Weights of a small self-supervised image encoder: activation gelu, batches of 256.
Rows from block 3 of a small self-supervised image encoder, named by matrix and row number. Rows with one number belong to one neuron. Each number is 500 + 40 x the weight over its row's rms, rounded and kept within 0 to 999. All counts start at 0. Numbers have three digits each.
After each neuron's rows are labels from the 100 images, of 14848, where the neuron reaches its highest value: "responds to" is what is common among them. Only what is clearly more common there than usual is listed. The data: abstract colour fields from 500 small random pattern networks. In brackets: how many of the 100.
# fc1: MLP up (model.blocks.3.mlp.fc1.weight, 512x256), inputs 192-255
# fc2: MLP down (model.blocks.3.mlp.fc2.weight, 256x512, transposed), outputs 192-255

fc1.406:524474514553516558507510522419428554521422519478562518502492447504541515556477513450437537519487501464496390510478465506533490514476493446474531542497500455504509454523541448468473509563506480
fc2.406:504472577459547522520486554470465536570552527441461467503502548589588482475529426471545554466501559506438539549516492480474492460461510513478510491510549534490478552484464520476516605471523493
responds to: mostly blue (54)

fc1.369:587454467498550532436496455499495476518471500487531522539451477446487512488574508481517443511482509516521531504529566537508510551450531450525497477491465551537390498533511492477531528473486471
fc2.369:475511515448477525533480607499492492533517538445549498482519521539494521437400525501416522481448502509492471539516484433489524460492462478518496488535573489468529536481500520474555518492504563
responds to: mostly green (51)

fc1.68:415550585491461528491395499537511509466446475561514501521502519478501508518562523591469421512568583515542533463545513483488489478491564487418458531497496532553526445472460486476491483498439541
fc2.68:466563515418517497455541511545480506489509529512532479531477492525496551515498463431468522458450443511547447494428447498527585462447454532510553500448549478500446545490489556509503512501429485
responds to: mostly blue (42)

fc1.139:574507476521522498531427483478486511479515553528509563493583505502505483479452486572430519525494552493570438525527526452445485476505586457401517495455527444512437556585575512470470568481460491
fc2.139:467545453497432462483525582538489457541520481511520449503515441494553489419554502412445508508530475435479585437482490519478496457580492535572498488559489509521524544435495517524573500475592494
responds to: mostly blue (38); bright (32)

fc1.442:457542543584518463505522502543539442467576429552452559513474501588565537543483501523518471505514467508472551473424542517539448552459516550514535449551585482516523534513513462510437524439459517
fc2.442:552494478476454480454447503458436485541421553497497548458455539506507506476571480530579474436550501519534475523494478508468523483414451459583473526543524439543519574532491416443547484532546448
responds to: mostly red (59)

fc1.351:546474534479499443513554465531487492511496478473490469523481488591549522495445465497493505499554560514513584505419485499506438411549402483557524548526513549449477479535467576535479454461509538
fc2.351:406449537458540488522443542405505497472566511493535528551521484463429499561456487418485532532506548472575540521515524505461536486477540561453503508449474493522529532476441476568516536525476509
responds to: mostly red (37); smooth (34)

fc1.492:499511510500544521529472530508520501513568544510551517508490511481455515490492468445538530469556490482438480490529477547547482539479520502531515462519510486515604487471495502483479408506481551
fc2.492:417511483428517470421507481521484506543472430503446527490492480481505457468483592550485416555446503474519467566526466422445527480538534456511463541539507505485453522522521458518564562494492534
responds to: smooth (59)

fc1.7:435465437458480497554522466570566483503505487500467474513478484511465381549496437510462460463447514500552581494483455521545495487556481480482461444380445437424577507446476485472519556512484485
fc2.7:465492535476527479529507504454434524548436527493505440481582524482551519561518508427494498580536512487485471452490488501472473532533519607479454586552501507520491546504502550505443456456526520
responds to: mostly green (41)

fc1.295:532518527554494484511480393492556575472496582521507443509529534495505466509504514469525481490454559472571506458523568496524471476536465438477511482514469477547480519448469488503538439456560474
fc2.295:545547522420447468565546581491448432513497451481496562486510561516532500447523488581453503457526506489458476501482482520508416511515543542447449556519468517473450537484501551480462577568491467
responds to: mostly blue (56)

fc1.73:445434499425596415493512485439540548521548522557517466469479470517465509542484529527456521421472495480535508436504516486526518539475558487428430549482485499463550461487531478463431548478501548
fc2.73:458475463545511532426491476546515481523501434434474513464534512500476469518422540528544442534460537476469498597422477483509527491511436516527501440437457468556449473454536451514568533568442513
responds to: mostly red (36)

fc1.187:514431537470535525494484473556568411488486532427493469435515441544501485504512453597476477424450456541528505514539510547533524477433501492477447498605554518544508497520463504525461478511477461
fc2.187:540503533533494457520457488399503428509475512429537483516538529477494484482481567480553496500505542481511516503515386519485454519481421534512537486461513471513490506489516526481531421411562470
responds to: bright (26)

fc1.280:485496540489505505381446485510496498520514546448476534575448432488549459552484562488522474474444484514490469494506526523530469507488473438534484495485461521502489497467515514509488479529402529
fc2.280:492432543520493494546518528490576514578504514532508522456579501504552549438494515529489454494492492444551564504462538513461521467516421428434521448549528506534543466468513505520480504496515506
responds to: mostly green (37)

fc1.285:531451523502542414457561520531561471502502518490518524517492480451550531587533484545418590555450527453532465451458472487564495476452479480561557514515457426483539443499489479475493434471491436
fc2.285:492542482548462543513512504530520526474516435572442466471470464493476471505493508436566464498541541488494501504526516526511522468574467459507503537497582513543507516488512531495483510531485531
responds to: mostly green (35)

fc1.360:520492486467484517498515527444531503489559471450430547547502569491445531512487535553519539516465403574496507464455567583518454486488446555422480527486576450491533478471493444516547505502501483
fc2.360:519527472538428509508503463464553455508480494475546542466503443503526458450485503480469437477501494495545531482560459396490491533452538498525476485445421524482495462530508552505462477491474479
responds to: mostly red (30)

fc1.112:458517501493522435506478447534501554516454489490556534495555500539494464462532501452532533470432468442507492522515533453419521438473529475457466450411463488452500518476461500565506461492470505
fc2.112:593457510497485532522448537513489456522512511499470506450481503423485542528530464519498471512541580561530502527468436543552489488489464490513472452529534502498493412428547543475500486508508524
responds to: mostly green (47)

fc1.331:571478466583465553430500475520544594446544545410499532535481486518557456479395543557542532486490565493432520484455490505454474485492480457488517476503495472529467526548491536470509473509492477
fc2.331:460513454412517489469547516542492467498525446472508535452473430548490499562520563482446441531492490512496440511530483501494528410489559535490515542446423428529560487508471467565493493528538501
responds to: smooth (54); mostly green (42); dark (27)

fc1.210:513462527485523476499537562564457448523480519446470516475534470533471517397478544491443463514468520527514478453500539546497464534467549455465499483491452501544514515512457482486454508413453494
fc2.210:520536456546571429519549503501501553545491480515531453499402526560466500525468481466443445487534442536527575501515458504615553484566396477524508531520555535549527523476473518523488539604473472
responds to: mostly green (68); smooth (59); dark (43)

fc1.99:546468577484478460518429469567497528520508538466533473536550495579424547537468545534516430453441508519393534533431440481532508504516514487497514442499530523484501504529464507555530519512474467
fc2.99:514483451467498508500453495398557555549528512519503522440483494482546509517503462559449521499546480533487451504478544526521461474434532570566444455525549469471521501500567506479445495413505570
responds to: mostly red (66); smooth (33)

fc1.39:476477440477504501449540478460498509523483510509498465519480510528544431484425522528504466551518487446530530468498463500454499470497470525525472436466470479506499536500550436554426588455485501
fc2.39:486527451447446503564490459531477500584511476512480515562501529474486495458529537457469546531480500570486491491476502505460435576547454501517516454473562496552506481497517561481551499443472474
responds to: smooth (57); mostly green (53); dark (46)

fc1.4:473515546531506512501498470513472521544487445427510469471454467454474503495427481452497502530525468558555501510503549463553390460514507475451441495544557432476434549524557518463504522516543515
fc2.4:479524446427554490543510572537570493441538598519543445503477585513458528476566501578451503520442536540412513487533409520503562503530484587488522483533503569485514499468479528508485479491479458
responds to: mostly blue (35)

fc1.443:467508493511471565428465509480512466527499614473485524518508494532502558503504477530480509536537516386507462517465561548499489465458478502465568561485484525508504464530549428484471500465425459
fc2.443:487472504517455504502467569489528534501526449508569512481465519530582454474553509482437452564471476624493470543513500440537477497482471488460505540522529505467538520504508469453505530515524483
responds to: mostly blue (90); dark (53); smooth (50)

fc1.53:539490539442508493569464593495459486452487539550506480424503523535489545473461515555548493522464456539443489590478469474590505480478493499539489489443510397516533422560476490510465555486469491
fc2.53:547536468430491540479511518542480484491507523521471499527458547552538499574483534465431459532542518522487514492465482470529494554386553481501563440530487584457508535512524469533536467494569456
responds to: smooth (57); mostly blue (45); dark (37)

fc1.377:425554453526520511554496544556472434527524535469553490436491503489497414544438453491490432451495499494444493431566519519426521497485445538494533541457552551547466534543519533488525480454553586
fc2.377:565476502457486562481527502513512506464518458553479586521525473524483546517560527511525466545470461485607509493469474450495526473484488431482486448525516504501501488476471524436523509577478517
responds to: mostly red (54)

fc1.385:454477518567536488470505535483517546564556488555466553449438535532461460467423537498500554539474606491510453565536481401566539431503506488457448522544512476413499498519525548478505442466493563
fc2.385:489460501420501484474482483500499448486452527449519526519491428453523535479524504497520527517506471483453544501443507561517543519555506464533510469521471530522475586507518387425464563561551422
responds to: fine detail (38)

fc1.257:513442464494504538498519423468443469511481481639480521471561534443441504503492559516506434521404463484535526485560542521551484502538499505494541510469490550470518482514486582530502483486486476
fc2.257:508442506549537484541494547549473453541510518443425465589536468515535494508479444552545507501557535507485529525474449572524548473436523498524429454537552479571534477499518513461486537446507542
responds to: bright (41); mostly red (36)

fc1.426:500471471457568561475535534538550524461425497472394483413470479502412524521519513476490544526516516521434449520456477564500517555450460503538555514457527507596496471486493451521499498483489562
fc2.426:531492550538434470438443379509488395548419498488542431511516482498516420524491464495477442486521518534547480525484540472533555545506559489489489565491530456478518532535528576489413503506524435
responds to: mostly red (43)

fc1.384:465501495481507485527506421474483483555556526469541528520512494620510548517556556534543494501516457520465519526504426449483477430535483488519501508483510554471440453519505524580542511488445500
fc2.384:410461439491493437457474584551472553528485446470501549457470549514445580453469552474577449435593459482468560452450579531502515532546516469479501470486540460505524505494492405465561464523580504
responds to: mostly blue (68); smooth (45)

fc1.368:544492494497447479506473493516515490493515542536494538464451483505523459488510576556457573460460572545512437496504560536457460447444518359438456461578492467522471535534521525527480550502475471
fc2.368:461491489510475441477445437462514522501485537498453473481563522503505509490398487521463573550466437441516534511511460538540488482535457523524446524434510522476556512498485527465528458508491615
responds to: smooth (67); mostly green (47); dark (30)

fc1.382:513555435516495611447505456455483551559462490486474457474493468537550504558472455490473464569495551501412576435499462505541509543483471419526528493585534458559457555515575425512536446479511546
fc2.382:449488482481443445537497469465438510463523533494537497490525472519410544465534525544522504513497519470499504490509485530505468501477491473506479513413519445429517497491467492524506484511437544
responds to: smooth (34)

fc1.149:594456443461454566520478525524492537516494464508509504485531526480457509395545501520556471491454489466506413495472480561508508524438480570466495493528483465473532428438500519465472497507511476
fc2.149:491505543521600454494523528447544493456476469496479502535504458494482486557410483481528492530571487579475516469610528449519556436555507450425481527457539465415527500450438559502513521447570540
responds to: mostly red (30)

fc1.154:531535468518552466458466424507504476488450478547414461537509533550433564505547478486498478538550488432489472537445502453448501583526511504469540587436524493482581422443517499489425525532464432
fc2.154:442555490434495526532525563491538468525450522543546538502457480479601452558515504499556543539416574585468447486480536478480529466466479501590486515522560424534536512555450500497515488546512545
responds to: mostly red (42)

fc1.87:456511447546447475564457489570515452525502531451523488563518505496459502504467483496440511476526460391517462540545508453472533488482561410512506496473501531478563506527441469539488519563445473
fc2.87:524470550538481503504564539505408538450513477469554493489533477492483522434506523467557531504434439433500479516442477497497482489533456511536465501483523536529502518448554506487500549410495526
responds to: smooth (27)

fc1.115:499462566565465504553486473502499460517526558468554483527501476440466519535432462535490502533480525509537468518472527558416456496421511547481544459558481496558546549449482543553518489498487490
fc2.115:513475484572459485491510540453519525540503533514507491417517480573465506524557493468433426495530545541450530482493485447472519473485530424419503491503533485534468567563568471507476513463549553
responds to: mostly blue (45); smooth (42); dark (30)

fc1.83:532450492501525486507535519476531494395485515522475510542507415449417525509503487490557470510554569505517520490542451459557459530434493484481504477429501462431501501489551468476419557427410429
fc2.83:608476465491502482485476526559450477555466449500548531496473500515480460502505498491463593593483538548492446528504499550481528518548484475570515516522514545481439504530541450472585517517505438
responds to: smooth (45); mostly green (32)

fc1.167:497521446469500484514627532485563484556556519491462485610559424520468521511475453435521484527468420496533518517514523482524504482552446539470509498524497490505486515467447403533512503482474525
fc2.167:510498519498525478509480466545442548493429437487552515484452486469577473425442536512502438437542571458431531501509542611494513534459542488517534596508493540470571464507535541454541505500448522
responds to: fine detail (50)

fc1.85:478455535516526461454468477483512505541527507542536528486546464488504563525481507490506461505530519458484460550527497503534475557492512486475515510454561521458496445558519499486496527440464501
fc2.85:488555495488506446512412516547483462516488421486477452539446457476416561567482477486451462460482526458490572535458469469553542420501421493496490495546409454513495483519445479517474460499470512
responds to: fine detail (55)

fc1.337:484451570490504555487501528448512497466631476462427453456479492522424488504540491519481520512534452550426457540457497471507509480502509493425587568470507508453485459497487436497521511474475476
fc2.337:495469490532507479496529442502482542533408448542476514542454492465566450500443490504524479456499516456531525450531509511496575486513488526531437529498529496616539473540525522523473490463539542
responds to: fine detail (48)